config.toml
hop_length = 160
targets = ["action"]
num_classes = 5
rnn_width = 128
rnn = "gru"
nesterov = false
sam_rho = 0.1
Rows from block 6, named by matrix and row number. Each number is 500 + 25 x the weight over the matrix's rms, rounded and kept within 0 to 999. All counts start at 0. Numbers have three digits each.
# weight_ih_l0: GRU input weights (gates r, z, n stacked) (model.rnn.3.rnn.weight_ih_l0, 384x256), inputs 0-255
weight_ih_l0.73:519509473548505479525467493457540499495481454492491494477503515478504426560507528514488550497502514496480484526510545534479468499470512503495462511471540470519504480507545500524432487527535497524502506514459548487499489506519488526515479462535463530468459506551483490513524512529502465517512489484508477529447480513521488486522471519533504519544477505502481500501513550433493481515464526500444487496487499522493498515506523525465510464522458506530480512521547514502503491480536503481462472488514506475558540514506503484498442519547531509504518522481528481541533501470510512536471525509526441511495488502488491530498543510550522474463524466477472495512479514540483483486526457513493534482507463481501493531500429492531523466516508447493470493476467503486496505517500481
weight_ih_l0.74:490472517463507554501532523482454455515553542501460487481503486475518548461508472450514487480518480454470473498521493523481454515534502508534466466494515465537542510516505491457490471535567517478554486484455530515525466554499535457496484549472512516522524468502505489499481542487495497466440507507449472543543497477548533466520462566458572476467517507491486512480502478437480526473519464495478486490499495505438474522492485475517480494507501477504515491480481531525446496511474540460508519469475501484460501515454478522494497504500510514490507503525523463543498537519480495524503541521507471481547492484503471506468485522569472483491557518494520476520527509527548477525493520548464469526528479479518503494547544525467483459469529514516515486475474517473516515531542509
weight_ih_l0.75:438487477499506507545502533514518485491439465481506492519519427527477507500498555457494470565537496532488500495481521472517484526498516467498462493482479447489502532468531470467501491516493509496492471519461487495491520459529497475487502505510525477496524463498486512499520485467497485482455501500540468510494469525510459479467501521495518497481471520446551497522488484494497542515486522546537503530466515501510518500458515502481533513494532478499488471531506489541475492564515538530511538495503472503499503480518494592463489494502489488499524498555532444470509468521468562502509536506507488489484539465462434492469463521530503512541485498491485535512489513470497523472493553530524508501532492502516512509493542499538544527482539481470527475522566486497525463483428464
weight_ih_l0.76:502501528487510542474563468508496530517492495444522501502524569529509522495522491457480561532543493500501579510497491443471489472512469464505512499493490467520447510538517492483519498512575460459487574510478495526487520508510490493519543489510522515492537487478500467490489492532471515497516522526553526537579528478487450431519482473539462523532529509478538566470458515491472536481524498476530504501513514465497480488519480501525473531499516492487479483515506430469480486489446469488497481477477503489501473463538499514518514497508526519491470506487516485481487475544491546467482496418477518487509538481522488503429485490510494464517520450475555535457493520488488473482522499497473474483514551456523494500474515482462511527504471532489497518521477501530519497510508496
weight_ih_l0.77:516465518527506503525441535465496500526493498496487446499553514497485517491514482472476525481477477507524470530507538529503480523483504476538507504533510446465562465480503539463497478533509552479496499486532457520520532501480486521529492479505508482487484524499483488451489525528494494454503462458520470515506508532493470505473510527472489502502536512543537521515529467499514523515497505505505497461491484478509496497467570511571516488512500472503484507521485467540472485475505527502476488457496500518526528518482484534479520523509536490478523486463473480483478512502487502453527532505461490480469544525552465509485514507511521488522509502540502539489536444527519456490483530476463491482458485470464458506514477461507496530502487544513494510497523547447459526548505499
weight_ih_l0.78:514507537533470495489465483507541497503461479531469530539538528491510473490494492517490503518454497481460501472546488510521490476482456515470479497483532483520442509506552454472503521528563487548512565490500512467488518515502531491493509503536469534500491475481510519492481499484538488516552536475518501501504488479481423510527524520501536489495489466505482459451502487544518530538473514518515482535530492503496492511522516482530473520470474483508500503529490449477504460494498504516461497473496486506489492447459525489530512470494458507503494545519496470510499513501508534487517483492525509508481545481478502500514484474514488497462482541477509465486503491518535541457518505475526501451505529496519474537455488549482509449506525488517511474509478482477554561487510488
weight_ih_l0.79:518502524453522523526507523484499504481516546471480500480467503481486515505501508528503500487480469490495466472487484487515494489509516468533475512465477491545472474532518451437553542527531507463504540514519525478495550473455513500501434511520488448533482468483509508493524524497515449488518488506486492502506469531486515489498518489506522533487526503552511517515499517499475539441518496517465503494537478502535537494480486521470460516477512511473515485495467486486512499487465512520525514547551553500520473504500483532485519540500469521489522467534523555495522472492489501541482540508526531487469509476501484473492557429481490497571488505512463490450476493540563505493472501503508490502482489477500490469458533530468513459482536494460470473509516495540525500468463535
weight_ih_l0.80:518472513503496496468551505534548493498479486515525512507531481525505491507475548503464483486551500501520552514481552525505505537537557506490473512516487503491499493540469516484529489466481475541452499521476503479459474532479470510526485499533519493503519433514520473489475519476481524481490520481505493490527497503456521512488499498497502468527501473501497506481491522475517520507543434511573496500519460493513450499502473514487508542513468516527512494509543510537522502514478487499435518462536496519490483461535495534519478520470469475484471479508489484563483457505488533479499480471508495465487486514482458473477524504512503511504502511516484512496475487473529496485480499500530487500496499498528518450515504555476479503482509505512495536453509536482478516453534488
weight_ih_l0.81:484496502521530504514526499485467524453479497511472416469478524493513496531518510529440511466517479476426506495495501497520489526495484523502474495471530473535493484453512491513475471528547518483538530512467478543480524534544489511491496520510482511501484485500502483470521488474474505524484473497524498535475534500495504513570456528525479531538497514495535516512523516578479547497547506514522517476542466482492519472485487480499532519496489493557515514498460512485470505526511470529497468473520434501566534494515473487521492535525511518509513504475530506493480506498503498505458499484507484482483490517518468475467500519489500479545462532526514509479492508474525461483509518478453519527507499489459501499503491497463461482480464496520517477488487485501472498549547467
weight_ih_l0.82:509510515475510491485496550445539502480493506521465546475472496512505485444476561514558527490518486492506493478460512499497476568500514516487508485534506503506470508540516524496470454535523496525475479481511507535542491565521498516435510534492461507526499494519502523463452493514484525493460525470495466524522484513488484513531488497483557525483521482471465548486476447509478512481526482501497536508500500516478496497478466514451527453475497485586498472510507543479534485483498504522527524493466456529479533465513524486440514500511487526508482488504520517502508515486516525547482474493516503486464484512495511490533492495486506480498511533492508477495474475525515516495532506491512470527491485524449507502507500482479518502478490488539497468447487537481507512489518471
weight_ih_l0.83:483508493475504511516494516467475531525497457519500502499468483537496467486473513497538461475516448489460489506516515496497472521477492514486507490490509489499513532508494504502456433474504478563485499527507545481470515515529457525509514501546513517473507538522516494500480496511535518537494498516469478475483510475483479514444515480452532495473495528442460472520511507491479493498525497530561542512504457485517511513481461509498492451494503503492496516552521492545503502476445504502502526485481484502532527501472504503489486518496538513531493459536543517538519486521538507477509516516465486520510484505464523504497538524504491481547475528478486465565480476527530505500535508470483484442501505520487490508489455461547518483508500477524517524555504496512489510473500487
weight_ih_l0.84:483475510510528522458521492465501483533536501542485464470490509484529473555442442480469516462482445498549493501511516507522510464503494492504493509497510437485479488553477482479459488509505508536506559488544531556511520478533462524473477454496508465503516484525497485491527505516485488501524477533489540491494513534508484483538477489515462501483466500530531484521490461494494496525459515541517506467502548543469496548545509456502501443490488487506503491466569498476485514583498483461517502537499511502516523544499475532515476523494465534492452524533535447565457484542528495503508517475528492475505480483478522505527538541522481498501518462536505492466480518495512496481458469523470517495467507519543554477505517484496478482455516475499499493502479487474564483493501495